A small multi-label image tagger, trained from scratch.
Data: trained on reaction-diffusion patterns (Gray-Scott), 95000 training examples.
Rows from block 12 of a small multi-label image tagger, named by matrix and row number. Rows with one number belong to one neuron. Each number is 128 + 32 x the weight over its row's rms, rounded and kept within 0 to 255. All counts start at 0. Numbers have three digits each.
After each neuron's rows are labels from the 100 images, of 14848, where the neuron reaches its highest value: "top examples" is what is common among them. Only what is clearly more common there than usual is listed. The data: reaction-diffusion patterns (Gray-Scott). In brackets: how many of the 100.
# fc1: MLP up (model.blocks.12.mlp.fc1.weight, 1024x256), inputs 0-127
# fc2: MLP down (model.blocks.12.mlp.fc2.weight, 256x1024, transposed), outputs 0-127

fc1.546:118157133107125121152112141169141096131135129177058095130068145059165090135134035143132107176094118105121159109111116140162112118119155047131105183154126152083175132104180118127139129087122141176097141166135133123118119123116075093118115056078147098152144132119106117149139127132120159130099117142156177147159145126176166069163128185105136178093145183111185123102148129116127090051146
fc2.546:121061192140138179123134173110090133125094083110127127143121133097080151131095140085164087160101179155111107053118111177106177136089108111111174150159094151121169077133099135166149091061104116100165119102136164106139095104149113150094164096133068105107099080081080090118141134077132125062154163107139202107148155159134115086088146156091099141082068127080170126171176096081110152094161
top examples: feed 0.026 kill 0.055 (77); stretched (51); pastel (46)

fc1.452:118161129140148124158067110115122101167085151155123124118113114214170111135136066102139130168119172076065157148099178144136158153150187095088145172129128078067090108110096142131138130135101137084094149144138102156097094112187116106129138109103100132162135089158198141142143143113085150190091113150064130167107189132148125092128143130157142123112115089160097110140070170102134072112061
fc2.452:162145097103108136113181130149143104117183144184121115059075109182086184136087118066090167161109130141113097136146128126086136147158159130164186144046211107160156147099108080121194134147104185134125099184147105128105101120143110200072155128199130094101118095127127129102128145093114175144094129088101106133101124123175150185155148159156101156126124095135117119071117155117126139146161
top examples: earthy (59); feed 0.062 kill 0.061 (29)

fc1.676:102110107119086109114168117119053151122168128103085153103148125074107116161097110127160158146107134151132141112203126128105125128128157173085106129139159187096163199141117130166207110127135146079087174127132080094123168126147079144084151113077138145129093098052069143175146126105105131136091150116165118112138125100193184143175111173168172129138118145116153150091145095176088172085157
fc2.676:114108094082120140137124176157106189171111076127123100155171152149148141105125090159173042110115130136142143104124179094129090156149119166073092119126104071117122136172140151129094119107127082110114104102153103192131178172102126134149116164134109158103130155099145140117119212120167101119182166153148103165156154093120133153167103165031167150130070205115106098186118125104118142079156
top examples: embossed (80); feed 0.078 kill 0.061 (32); feed 0.058 kill 0.065 (27)

fc1.446:157131173093135143182113113127094108179087141128042101146140113084105138107127122133152157158134150152118092120198108109089137134137168120108076099105157080101109141124117111124100152174067115114159123143117129147154109131198095076066172101079159118094145118120151111128165163101104149137116163195104123126132148076139120069126130161112148113088164147134084115097113123120141228102125
fc2.446:073190105122115134155118106086125075137085194136173128126108159152143118153096136071130188151074094149196157160145136179143106140114191109168128109149171151152110161129088146128118155123145098122144152148091078131160129153114147138113122146129124091157158180193073139147104089091138143167103163134100110097073143135102113156130151068106135099150147090154180147127099110108192157111119
top examples: earthy (60); feed 0.054 kill 0.062 (48)

fc1.239:182138178125078128142133138164152126104138123126121231086082138111134142146121142153145120130093097148162064143133161034117092057151152071123127122218125148148184119049145125102160064134088156157126143121126112131127121124098147102075128139102179108134120126156108117143038053085154120150126174143122186116129082100107151151119150131099135185131095163178133142114130159194153108055136
fc2.239:083090162117139157077099145134170110136103118107149110132146119086116171118087138137196087153163162103151117145146067141150164093137099133133111161148073129156129120090169145107076121106165087095117120120156221129161122117125080086141158114087086179092146104067145152199142114211153108090163150147162107120156141160118144090091093192125105161088148158093094171162166114072070132113117
top examples: grey (98); feed 0.037 kill 0.06 (34); feed 0.026 kill 0.055 (28)

fc1.75:138142124127146067139161128127146094109096161112107186158132146137112166156090144140135113136125191077135057093152124127129007090108122089159106092196192204109195121136202144115145128097100158182137146107096156108147143125095089135126116106089189148158121158146156124144112089119130078135104110134132150042139119153162154123125119188083195159144111117124163141145201068210104111148144
fc2.75:088113157116169200105145123151115128054085160133068129131145124164132118105091125123096105114142152076144156128091134160141210111139155111139164135156085194086113096187138148192142071088125064156128120135107110138124100066165107131102120145133076151154107081168120137145177084106144098094111070155113144035112143200107130110107127107113077092126129089121115124108126088047147136134158
top examples: embossed (100); feed 0.058 kill 0.065 (43)

fc1.4:140135215177118109086170082137145187149136219234107135096119134178113095132099071148162114141104113133191117093103139139177108100189162174160103131159085158149142120126135100114128162138125208131079193121145094121149124174131065149088118113173102095141126088087172150137130112120122063131129111178056146112165149121175165134078107092101177112110179128146130166199177151178107078113095
fc2.4:144163112117139094171139158091173126179107162106143093125093144177080070132170133144101150119170111122090137144115124147104085165108187135176111157121168117107201132152108132150146071181079172115144109116135087139104144155146126177089168162145176149182084142169090129127122119111099146175074115097135158162100152125196089175135135094170164077154145065173145139067155158168137067143116
top examples: embossed (95); feed 0.078 kill 0.061 (75); cool (43)

fc1.449:143104047094119124195107129119190138165094157126124155165116108106123135106083157067121107127138133132135124167143108125145151124153062147229119144133199132131144110124106111148140133127087071073143156128148039153067099159099133058072129124132198089108115146119166096155139030135083149115135144084150114093055129175107183163177103115110140147179145162120178172092107074114141166159088
fc2.449:137126126138156092144126115074186090170153146129146119159112082108105123088154138131088183145128143146087086138115078130112083137135168126160145143072152108112177097095127108118150162176103198084158093086141134089077103111171148130083197120113214089080108125110132133164114114139059186111129122059151166191119182140196102125090152142145182136157153074155142127068148195201101064162102
top examples: feed 0.058 kill 0.065 (48); feed 0.078 kill 0.061 (35)

fc1.530:135137154157095114186126135238119119125180093135091132166091168134149071161172125116111101184108129155136139060104139073117127180142165061096161154138107110175068119014138135047112095152175144178120087121141143151146162143158146167127107111114134148132134144149100096156150146130105137102101160146213141128130138160147119093112181169138144223095119131090152103123156146134128126120160
fc2.530:115087213136125125139064143085114152154103101102137141190161075103160105123123132131139164134144126160124120070139108079174138148102152143092097138101119118177154074123146148101110177119151130113113112077124157120107134134050133108121199068155144104080159133086077114155076111100097145128137081098208197140137133121143079087115138171132151138095149094107166130116144149162110124114123
top examples: embossed (81); feed 0.026 kill 0.055 (60)

fc1.598:110078161105162100098146122154113165168090108170109173121159089137138133162107100066135102149103172210156097172086161160119135101137148163125092149127138138115132102133121123149159026114152135117043100031127101176111104158127051132139110088104128131107163140144162109154099140137129157141127130180146095115167192106163144168160126129162132101146106147128133100040148055117131147159102
fc2.598:137179182132164141130138112172053191130124132097115132122186133105118166102123098115151146160078138115129147167165186078126167120104077097094153114138142145151133122137085120169161149029103033140087124115102163149153185153122148144121155157124090112126157062078118132097108117156177093106105103166142158090080130135143123156124131186122087098160135152111141101146134122138103146202170
top examples: embossed (74); cool (64)

fc1.661:115140125104183093166095134142086106190097105165114145143156140141104137162140111084137143207120147077115152154149188126160139151126105132140106177100117107113073135123115116160139133112187141166144110108128119189093144070194117141122127107075145142129133050159161159122175108045117094126094117139109068187128193183115107070176135204111131117106081133134122151100171126092129121153050
fc2.661:117157107096117159103120129125124092110110135163105087129064078191103149130128119107110131147155149125170106155166147133065098120106119179173144175093121122188133167102121119073186114113103101142120145178152127136091121096099050175109143150213141146101078092140120150086106185060124158124115185067157076113107151129125142155141155161089114135140102119140138121115149080105143152112178
top examples: earthy (87); feed 0.022 kill 0.051 (29)

fc1.309:185152148118131104120062133138170089099140127166131181095078115112087127125122137143123166182144111157136092173138162068211111095163165116120147135159092104188142148085114147025154134141126096142133127145139134122145109123141133133137130088131145088194091129070083146146077085073133091137134146208128108129118076118157127085159114118115090250103131162144095126133129124179155143011152
fc2.309:116090123119183141147131098189132084129078121170094120086129191154113154115114158156140105108122161123086072132152103161083146172188109138112152057151129117145133069120120159197095075099144141085138080111113143088180124143197185173137130047089093113124119138111145126109149116103192106136119088153125160129127169142132124071071107153071100137083094165102180091163147090096071131135112
top examples: feed 0.026 kill 0.055 (53)

fc1.502:141127111113125120180104121134112103145134159134092154097158106090126141149087053128171097135154112170107113109130100141127114120123073128140118121166094096159086143116163124094140123149068109135056197127153118103117143111151117131112172059109171098196148126184161119138101101129111086178139129148190162094089121168138127092158083155134160140149156151180163098139141102156094162107109
fc2.502:105141101077104113150181141175090113175178105141146125103143182110160130161196122164156145133084124157172143078067146136134070114139154156115103090115133103128102180155121144086105144127161147177152073117124124133075159162106120135130097156190143113100162160096149081113139153073076131149215172132127049151143144106132135117141116128157150150134092156112086120141103135160111117091113
top examples: vivid (44); feed 0.014 kill 0.047 (42); feed 0.078 kill 0.061 (31)

fc1.429:143138070113218137139106109181108142122105200136136162163138143255049116115119099159120162121127095188188138122134139171148098089143181088125133100118135090079137112133211127145095039118158119134144143135084141184156148127147147113096122136099127133146118090094141162103139104111151093133120121129158120130092204152124159117137127122070124144127142118116147143088140106146113135168120
fc2.429:102109133177163129103127154144137163162118124137108161141201098140114136089099079145099111187176103109096150138096082119146151058146143130117117128144102108023120086120149074115122108153130162144143069057149141128093101138097148126112155174104106157131124094119149104158133098176119116121138063170091147146129123177139134104108137133131126139103156134147057133093143136110066058132170
top examples: warm (44); earthy (39)

fc1.69:145105177163119129137149120149141167163185178126146117087147108118145116153135126157125192123159183124244096088109143151149105102068129106157116082162152163126101117107173107165143128124134131142111114119142133134074105150063137158149130136165137129122094158088099080114080047170174148140162148125131104117116140143185135080102123106189125132170139119133119190110156109119159175133169
fc2.69:058121127035113129116116119185065112105124157137120122087109137154135136153186170126154141087095131190229161137088179137133092137129117130138133071142145160148113167139091193083106125122156094127071142232101136121160169149123131104146101117197128123134177148134098128153135131056147163154159146134107121113134156113102114077126094118092139115115100141128148150178073109131194184085083
top examples: vivid (62); feed 0.078 kill 0.061 (46)

fc1.208:130137137133140121113101171182138099098168184128107113118135158116103080110136100173146148154098114205120152110143100130113118144139153038101158121132135138119161132064164159080091120171109137080108119148115130110103165114162108084088143087071156149110109134131132121159161132134144192138134156114133152135139147135140212115133130165132138155097143157160131131124117130088150120118155
fc2.208:154090195126132116150057145108100144131026154110052128097116141111124137110177183146154083103135167108091128128172128136107104136072105169085118155180112119151078158126124153126151115076056072130157173059061202180163176111090076102136127082147079154132133144142104154098120125099174084085114131112183104132109155154165128109096108126078094127157133129157102168118169129110083123124111
top examples: feed 0.026 kill 0.055 (53); feed 0.03 kill 0.057 (46); pastel (34)

fc1.414:097112126130202115117148108156125094134106108136115179135161130129104101156090144100144125172123108145102177167179137080094137162150112156141072178099163082203100158152098127049124142142090147177107111058137109158145107141144137123125131075102142129111163145162179127193202116130101089107092139109087128112121150140146135139167111120054155145104108176119173119122111070179112124130155
fc2.414:172075166085086066149104187088103126149117085101115144169136126119146079118132132120112093152119134143129136086084137127156112132092150111087092128105112171128113137168158100133113176107137058139166089082133152175100135137083105106119159111153101132066143135133162073146122124101107119098164103149168094118154130145087112157144077093164159127132126099085113087136118168152126147085160
top examples: embossed (94); dark (49); palette: earthy (48); feed 0.026 kill 0.059 (38)

fc1.538:097103107117116133083110103165108150206082145152125135130097095185171103131125156065119157094129165139148192168126174128123155109107112156161058135097120077102105090190129093151118097111157109047079153167145105153106080084161162089126150131157082101145123052108164125188107149096156140197069110140144090174128125113167116129173136120172118136177120087120184120072136123117090136126046
fc2.538:227120148134154102094097149082179106138112115090112153131144106142088147094142127138110163117177175122098072115154130168102139179122179178145097132078136084162145102101204100125135142142124139097147092109152164118094097137123085158120182101193169142112148131109116131136114111100121147150102118091169130143089157117188087125098129157145129164108188089170115122025144186165090095108115
top examples: feed 0.058 kill 0.065 (54)

fc1.473:155136186108154122131144093123090160108119101155121108131095106112125159108126118130160179137114111134125109126150127157098145112132155124096075134129136111150088106137101093142123144122104075166128152098142124099070111141109140148085123136145064129141158065112169060107085114137193062120098122184116128143140152154130136135156117116105138092113182133156157140137180125113144093074122
fc2.473:068112170110097131136131117146100132152141080081133085131132138138076080107160130184134136087151148179149123099101163160058130130101128141116121116107110126124180100123076167120194129168139098105140152135107129071128149187133118145126152095160218084098095114104137117062117141089055169129098083123213214135130150079118117134135108123160108087116112108125168102140149111146151083141133
top examples: earthy (42); feed 0.078 kill 0.061 (40); feed 0.018 kill 0.051 (39)

fc1.257:113158214139120151176021036132127114139106112184144133122157147148157081121102112104169096151131146121116107173113129095123117147120113116121096136114140112116092138133101124116110137172092126135146119101134134162153105198109137143086169158126108107098104134089094053106156156140072160129121175065074058135131109134075119140136116161126137141082132131176128123146123125113199156102121
fc2.257:092118092082118157131148113183062097098086140164087150095107153151167179170136197134204096090122097120185138135117157160146128091165136136142169087141072146115063175173117182158105069084168092157113151183131113162180139096113098098190066121136045159148124130179096127128166121122172088150131115150082086096159079123080173131157072058096137124113101156106091163172100093064138168099113
top examples: stretched (60); feed 0.022 kill 0.051 (44); feed 0.062 kill 0.061 (39)

fc1.718:119131088114112144106120132142085190151159100180131159126129160129131155151126131091145155132128118149118093134100101111124126095175124138122136134097110114143146134131124155147110110211082141107084118178133208118200125118135075098057121147006172117163093130113072115111141152045140150129114128109208152101102115156144167112153151219090135105057085145154166112121108151140107140099071
fc2.718:123116209096098118143118129122058137122118173099117085103099166147098101191176129131161101086132193147146143075124168200116122167060123134147100111146112189187120168166137130114147127058118046133101156165121152157096158119096097131079090087236122113134129095151072107101140102045102179118140130118168132069089139140100125139118116092144114104113109076093149138133141083134161173103142
top examples: earthy (86); feed 0.078 kill 0.061 (39)

fc1.134:072143144057089155060120128124099181098164132159160215081160146180209062133139128155146167164147195130118136148101105143154087122088139137108091160121112150108139107125129149029135127106115113050049155106134077143126141141175119124106101118120179139139146149168139116124090073126098180194146140135145130173114177161170146153140098080136124190166170165202136131060166142174115132168085
fc2.134:167111138120145104109100136153082149116100104149109101099132157142112126120163122174195075111139161148120077143148160141107110114137024141091101106156145082177101168118144156136115121086140103102125134112095216135192182166154077115178084087149110173110140139071150095063121187120185136142146137167174110164150176109122148082123083158116127138090128239126117120222131121126088223111106
top examples: vivid (100)

fc1.602:147126180172127120178085153196148123099162099136095118153089132139171119115148135144133142173109100147143167114085123086179137172161157058113130157121125131154120111000112155016108136120203143165149078106141133131136110131164144145112119108142132157108122127134100121139103108107167105130083204165197104141149125130167094080107114154146128255094161128102155097156153170157146116101163
fc2.602:117102190107152154131117123126118158142107096093138118179181089103152131129126139145165176142168131138108091125133130092164151167138117134080098110098115115126139024129154164161060145102192138117077090085138163106116125129140147131135161035153129130091145109055111121165100087112126131115133056105170214118145152148151064046093153189120142141039150109101160113140144128147118142134126
top examples: feed 0.026 kill 0.055 (76)

fc1.464:128108158077095101137072155112146124124063162108097119175155111144143113135076117150113092100091197121167121118151119149168061147085148103093129115144178145147128134108152131109134137101112219144142165164174133137152098103129122102120117129104233146142146134109116141137156067135155099111147155185187163087127075180166130111120136098167165134165137120140141118112113018181130161163130
fc2.464:077139108130151165045143101136157146053157144101141135135184086130098148112077049103084121147143143080116124133118104163114231139133138091161157164110097164125148100107165101126143132101137145121092126159206125116083064063160119130108144143108120157115099035100107121140138093154116115101117128141108160038142139166127145107129166158181090138102157101126111101079137109091133129136196
top examples: embossed (100); feed 0.046 kill 0.063 (32); feed 0.037 kill 0.06 (28)

fc1.737:099122154060069159115165142116082147102143133120115143143114141144157081132127129157151107110116191117126134146127115130144080150106119121169115121139119156164092144136141146095184125160067122114045161141128106144115136137201138137077187116123133093118140121097110115163117088120068182150065136086121120148105142112099143172149092110194119161115131116174105134000175128098154098091131
fc2.737:178149106160144138051157149099086155115175085150177152119152160137044154150091078046128137211109124154105125147084128143112177065155118107127166101085173172138162122120096088168136103067122174097158090118190102081123081123178140184067134147116102093103099073086082077113168131098114128116154134140089134108079128126121118119170190168105172126096089133113171070201131117095136201116170
top examples: vivid (96)

fc1.485:150131116114161105165091115146158098099142086190145166140113108142107158154138100129209149100118111112137108100078132101106120128107119110121159128172108106174048125089103130022152101087142132227108134127149163093148135101158104129141117069112176179198158129086130107140131128123118034104100140192089097140106121142140086122232134109094128199127182158106110129141148126157125184160123
fc2.485:110125132085146121155117138172088125104024175166074107083106158127108168083173146153132123085148120084093153131079140172113105163136129113119129113173153107074113171125118139164137055117112128168122134076013125159151157120147084163137101074157091148189105110199112186149189102103174064111083151127130137137113185164156093129109114104064117089157160103200113155096166115105099106154125
top examples: feed 0.026 kill 0.055 (49); feed 0.03 kill 0.057 (39)

fc1.459:173142137154101120158154108147146090134117146108143151126134138111160073178142143093125129129101135135144030118109170039145119136118170089122121098237165110160101174110119106141133113139042168081144138160131125102137085139094158167114168114084130116144130143148141119115185159060097109163121125165133144141122134073102129094155134147089134135099134155150135118126081129132188144094120
fc2.459:139160117127109152150166144146165149093136091156136066110107112153118099106111107141131116207107124123083138135133158073111149118132019097088121126098162123187124150112124104111159170103111127104085139121119160137125159193147075135173122157069114148127132151064112117043091233255114133115141139130171112136110133156076164152215117176180140138131156169102122095117192148151172143155129
top examples: grey (99); feed 0.078 kill 0.061 (36)

fc1.204:123094179100153121138075121140124105143092188095144201181150134122084144131095156136104139156116127147114127177216099132171161161124123102136101145148178139171175238104182111064097092144086154063157138161104109169123148186150115131119147115130202133123122157140139162140169088156120150165151177130118099119087137125121163154140038194050122147145134133173138207118098095161136129089116
fc2.204:085116120069121162152147113111125140175090169076097084159157173102164144100144147151135131141175126107147179122121140079163116148214172148121115150142101136102137000123155170129073062165128100080138118134119114135140128159146083128136166150091099154126126125185120175129121132136155136149110118162155140123148130103114160136141122132146104111103168095157092182136147112104134111138116
top examples: stretched (65); feed 0.034 kill 0.0618 (51); vivid (35)

fc1.285:151149154150149121041145068123109093141117134131136084081209148159107181109145111144109105236141114102106129124161170092123094142165140098092159150135128141153137143146170095116125129130132136122143150102132133145108139096100058097144129118093077065150135156111173142136132119033052105152132164154133086119109193157091116112136118099128144124149092134106180178056168163159118070055124
fc2.285:130143129118140154117172123099075062135115151131123157109103193121156186162138186057197132172103149148173128156100126165169121110121143159156174068133141176149136104123095154147154065089145126115151112157100095098153122110126135167074120098182086062121118111155064117161193110057092091140169130103090140117088124142144096111110165081113162121097094064071215180167127108104146170102106
top examples: earthy (40); feed 0.062 kill 0.061 (30)

fc1.198:097188174120168121158123110112111104180133141166106126122126118125118178130131109147156136173059140153104109141148128117214136114109130128120086135132137085098117151115176141163091147099111126100124119082124085109131110105126083098135138122116114179117148113145163077119169148168120098148121139113083151150070165077141173111177078119095103110120120155180123121118148089129118142141140
fc2.198:121138105082101169121086149123088143063089114136096123135129091192130079125151119136131108088165101112174131177109125153115119115143135149113102160160075133122133163120072172099117174097130076119083118177192104141133152109087085179166126071137111144116083158114116148111083173112146122109123187124176113080150154073069137086173156140105096164122101140117106091167123099075152161075162
top examples: stretched (92); feed 0.078 kill 0.061 (47); vivid (32)

fc1.585:096110109072121164069147130109081175081175124178158185099154121154159086138124109157157129165117187158131159152109083174128088104165171121122109119086083130106128132156116158053134155105148109051093177139133108143131108127150078121094139115119146145139110105124134112122093125112145189166146139174150147102115171138150132190127106102108137158183170122141114158127153144163118135141055
fc2.585:205124118126148107099111129151069152128117102152133098103138140124125127131158102161180076118136174136117050157145166140109132099149024138102102102129141092196099184121164149133113122098157123101130124102119225141186170165144061104167088103148119185105152142075165094076130200155168136137148140165174098162151181107122159101131087154118133134118134229134101130199117126129102191110102
top examples: vivid (97); feed 0.022 kill 0.051 (37)

fc1.402:134128074114094119090161097160099197137119153161105121091147135173129126150125104102140074077135156127131125160088150129146117089119176144198099139172145141098123133156101139163176128138131108086004182129084157166163129163133063162156137134122094095138129048160110122120104155127122133157131107125136067111103146151115172142030131098153127113109133086168182175127121122127109106120116
fc2.402:121154074122155156139148005114124127111155148129144142135132098109126061124115134137107117085086173110103156132126067177145170161133148123161149144127039119187125082094173135142165190130101121140115124154151097134118078120171174131131129134129199082102106122091122132117085134099075120100146148101148242121123160103149135106119104096199103179193109125153142095122106091168119089198111
top examples: feed 0.058 kill 0.065 (45); feed 0.018 kill 0.051 (32)

fc1.249:127169089122096126130096101126120122124168138158155124052117116080109101103127062136132110122123140175152134087113073132192109094098154130146096071188116167106107152127130161140127081126170144182074199146141123120155095120091135172118129056171165068209089138116152150132123122119141038134113163159159100119132045142169174113216093143173147139156160173130106166144100132159109228133152
fc2.249:136140096092105094180211145149078132148181100159144094157130103117104119124157118135080143122083134169080144086052139117123111125149178126139106130102140088117130141174146080125148119160094172172157059063144124135069145148130126114165156190157169083087116152098158089103125168089075159144156160103166091173146149101159136159159097112199154144181073149166083084088119171192088079160113
top examples: stretched (73); embossed (65); feed 0.014 kill 0.047 (47); feed 0.058 kill 0.065 (33)

fc1.30:132138140113121108117155076114119135174181114151146134088159131097106152104154085124126150134121171108132099097102093130094134156078130115147140140127125154069065127154191142121154138112122125106103155137176129154111127130105146085118149113129069139091138147131126109106108129145140131162153134094147098144099092105124151070113137140149127131047154105181109135117058132048115130127122
fc2.30:097134160119071148160167110157126146122110138163130094071123145106137120160119119131126117131120118145110162059125129158139145156101138105150140120179104154100135144142194114086128134112127102166173141134094156184141116120092080103145128162141081163201175128110125129125102109114142133185134182160113124095157073105118178170152099153207109144107144125123093167104161109142111131116134
top examples: feed 0.062 kill 0.061 (95)

fc1.457:136128134139076161177096123196158098110175156131145121134107106141095080091177054164173114148130122159138102100152197060139104139142127070127142167132102155122132127036148157028112134173171133147162133123113141127140135144129119118137111080119077134154132094112130139175111121137120167136054163189122129139139132121148111074178113121149149255095150138111140129151169148104154150099115
fc2.457:148097172126134150146162148152105113123108097174109133108108174144129137120118140099126104157081138162081103053091098103126129120113110088084171093123125139143169075184078161245149069083123162118175100088091108102157118122184146150105138094107085094132105122116098111121147142105141108105141093097105179143149137168147144109133152133069152103127066125106187096147150128113108130165133
top examples: feed 0.026 kill 0.055 (92)

fc1.622:145203125136140123126068094124128092197148158144148116121122106104095119118160117111122167172053099144120100124178118063123163134164145097097126107132067102111153105088111123104145082148127123119137133142122125175072081129115139112094122122125133100193148097092166138132158109109213119173104162135123139144099114128141122061194073156103118193060131143150190186116154156103159119098119
fc2.622:123112113120158143153104100117169118110058087117075107104128164125118164104158192175153084081128210129099108120168131141066132190140118171114161118172106092187140118100161164103153119076088095072152122150139180167173149155138115143132128110170110139142125129123135191088064181128214115163130165183173130112159114129136145139132073125095074162144140152101128109137140114141094111102109
top examples: stretched (58); feed 0.026 kill 0.059 (50); warm (45); setting: feed 0.026 kill 0.055 (29)

fc1.172:144194113165141079137129076170113149149141197148086114074138128105063130103158078148254132119111111095119117122192193136122125205175119072141142139100079102135100112114074120110106147169183125145146117164111182141131104119160098143156125106097131182130101081153169132130141151087106055137050125134145073144120154178125198109164103114093152108101081109145178118173086149118157105145066
fc2.172:139160178136106157154156103126100093144143155136091119072134152153135095133155129165127145150144163139168114147099150181116149113084190153189091081139147175175195109164150156131188094122153110096123132175105119151068145145104041179103145154191124136118107090152077094122165105068125177134118104136148155096105157138065124100174193110156120070104077074113141187078148114119156141103103
top examples: earthy (71)

fc1.40:101165139111120116116136039128101120126106147205156132068192115132137120122105173111143155109178149123083127108174122148156141152124128130116128195143115169101141120161110113101126097100072143067123112145115122180143109117064135119084160094122193063175056160110082131146158057115099158155115142084145125085105149130069166099131113146092163137110118130148146126143094167156081085101164
fc2.40:070180082035148170122127096146121112103105164173115128132104117152165129139122110132118161142091126137184158151117136128147094107175152119141123087117134119119105151130145192089075137154157112153103125174138103185159162126169121119149111084137113138127190192138097155166131111115137109140149202093077106127114144112107149122142111127089151164150140161138116121191058121098180179111107
top examples: feed 0.062 kill 0.061 (57); earthy (39)

fc1.640:137155065082099126137168099120120154200103124139114108054117095145147160137112147096117073134142153143140126164122103185091150102105114164255096098138176153106144116168156086191148132131114120108062162105137145124111097096103128119130119119080150123142101121109133121089132143103114113157120101096088108137116107114114172152123154076169118086143110121137122214134061072106093108127052
fc2.640:118160121131179146154113009092126128137147133084156165155162111121139109109102142127133124063113179120118113151186103142155147147113156171151124138104034137216141042080169154127155178092105095090108137161142123117134115108159143124126160089143185083082125126077128151129104146115114111106193150116156221116116136094165155102089137149116128178181077128149150137135122118166112088231126
top examples: feed 0.058 kill 0.065 (84)

fc1.448:102126114131124171106072141135052187225149132078107163187109108151207123121121142147143131133130164215144137121134129156151134134080146141143139125151101147157063156115079096101129127129107129107110129165172184155124121125171119116101149142151120047082051151098133095170111050159178177135110134137156074122085119084132093178132105098172140124145153118184114140086109099120107164170105
fc2.448:131100188123139110113141128108168115142091190106102186121108123158081148085106162101086147133122156111091170119151083143142146107106183117161160179130154119107115090155133098166163093128049148128150142102120117121092113089119128131090167152093116095137084073179103097112151089032109144126120059100155146118070122157185124152117168122136118100131120074176137167058205142111128079167163
top examples: vivid (70); feed 0.078 kill 0.061 (30)

fc1.74:168172110101162093107131076148085118152161121098138127094064144052125147088140145115113176202102157164124043119151154127130119138130160077129105185153193183119104136128148129131152077154117138106090161126137108140113173128172122131095147124132112003165036115080149133134193130117142139150163131146101015160144170098103144056183124137141126134075128164131125140221168134082085176074106
fc2.74:163112143103123121222133160154109132110099078202058158172079099148119085154103150173137128126088106165060098078142122114116120183114110081096120110101123084144138156201176121157132152129093146151111094064093173157130149132149083111195145123130104146148181159076139119093082165125126136150139139085162122181166111097140150145171090127097150110162084167146129074122115160169097161158112
top examples: feed 0.062 kill 0.061 (66)

fc1.570:130170224076109108121145098126121153103113159112135107105166126196130168118123117140124109170136125104123107165148095135116133104139208090127119056140150144162155141132085105115129108172134148126071135027112129063101156100175046182114115120087099177151100145138196125110129155108119141161108158201055101138121154138122121129136126122130141120129096125141065162129217105166112050085116
fc2.570:085197121088205122110157077151130156115140176095133148150158104184131069092126109125102213110089112100146120173130132160122155096153148095129132110092096119095115075193127132188106158132144122152085088164206086121104137104206179148087135126134180090106122115094138118134122087120089126083085052113099168101082162135169109083110178158134119097161116106143161080116098123136171083218159
top examples: feed 0.058 kill 0.065 (48); dark (33)

fc1.679:177110100079127093091120087128099165165090109148145139124173074255132176145031127105129102121108128137134103135158168128110109081086080115103133126140147080077142169131131099135174113140126142176120104113147080124172145072167102108083161143129109120126110134150155116148084149135123089142114115204145095057111148160128115126123162157121128135128133140097189127139102095127130137143140
fc2.679:121115153136111159071110128049148096107120135140104173188132100132155101130079047057074125166092156133172115120122112138156226122144193137129134088089095164174178116146147122165121196093165079104135118121107133168085081083137103088081154112126130164058153117122086118170174089118134107072139091116128184073106159155088093077144131105082127098170112085159162106124091093111139177106121
top examples: feed 0.058 kill 0.065 (66)

fc1.595:099117103053106132093162105134108183141149195127140136119077125146096160146062111127130099117104124076150168114170129144135131154075103116148146130180183130089151129131165131137168115108085156111112221112124096119091121208117109080074113099092189073147059110035163154161187098135097147130122109122133132066124074142130224189110128140139172134160115115140148200081151080089107096129143
fc2.595:096119108110088173178109142084153161134103164173098111172154063198162076110075075132096100128109132106144158134172135133156136117129180136137104178123049120132132129151181162098129202131106099113122156115135135188090133078068067129134174125117110159046135107104132137127075138111122143109164185109145151125144180135099183109157162167071121144159099127173088150122115108081144109112148
top examples: feed 0.058 kill 0.065 (86); embossed (76)

fc1.128:157159172124125103108075103148063178195083104133099136134091079146162145118103156087130143168143119135113125088195134127120168100076143134180133176117167098140124143096048088140127121120083128135122106153175149132116122182177131099098125126119111104145053095124152135179160071159157157097099132133063138105104106155143112153139111113149135119107146118133121088141104105098138162121133
fc2.128:144094120144175111107132156110193105144095160149113161132108122074146177109129167123102099159131091088040083142128084147159136101170185129154163158132153080108101088115125097160083093149110209144176098064147113122135087093152176126110118152053105138151139122172147146143147126181157083106134122130108104181134093147191106148133129137130150151132127103119092146088175194126078075148119
top examples: warm (43)

fc1.199:110182180095160131187118058120101158161089150068153123095181143204127139132098123116148160194182146070095138160126132140154143136131177142153135061108153147096084139097096093122130130158099128134094116054132174111109128066140088138087132087108115156148121094114198141121141166103115138138096185120051108091121130138090110121060097097171120117157117123106133133131153099126155155116136
fc2.199:097155114099155129125159151182124160079137147122113134137120094196117095136118129121125204131108070106140095169141144166130146093167129091110127116087126118076083126224081112193086147124144134184078076135220105140113135109218158155115081120138115117139141159106170117123107126112098138102056087112088101111105128130139116095147166145105122101117106145099152076137116139105166141179167
top examples: feed 0.062 kill 0.061 (45); dark (37)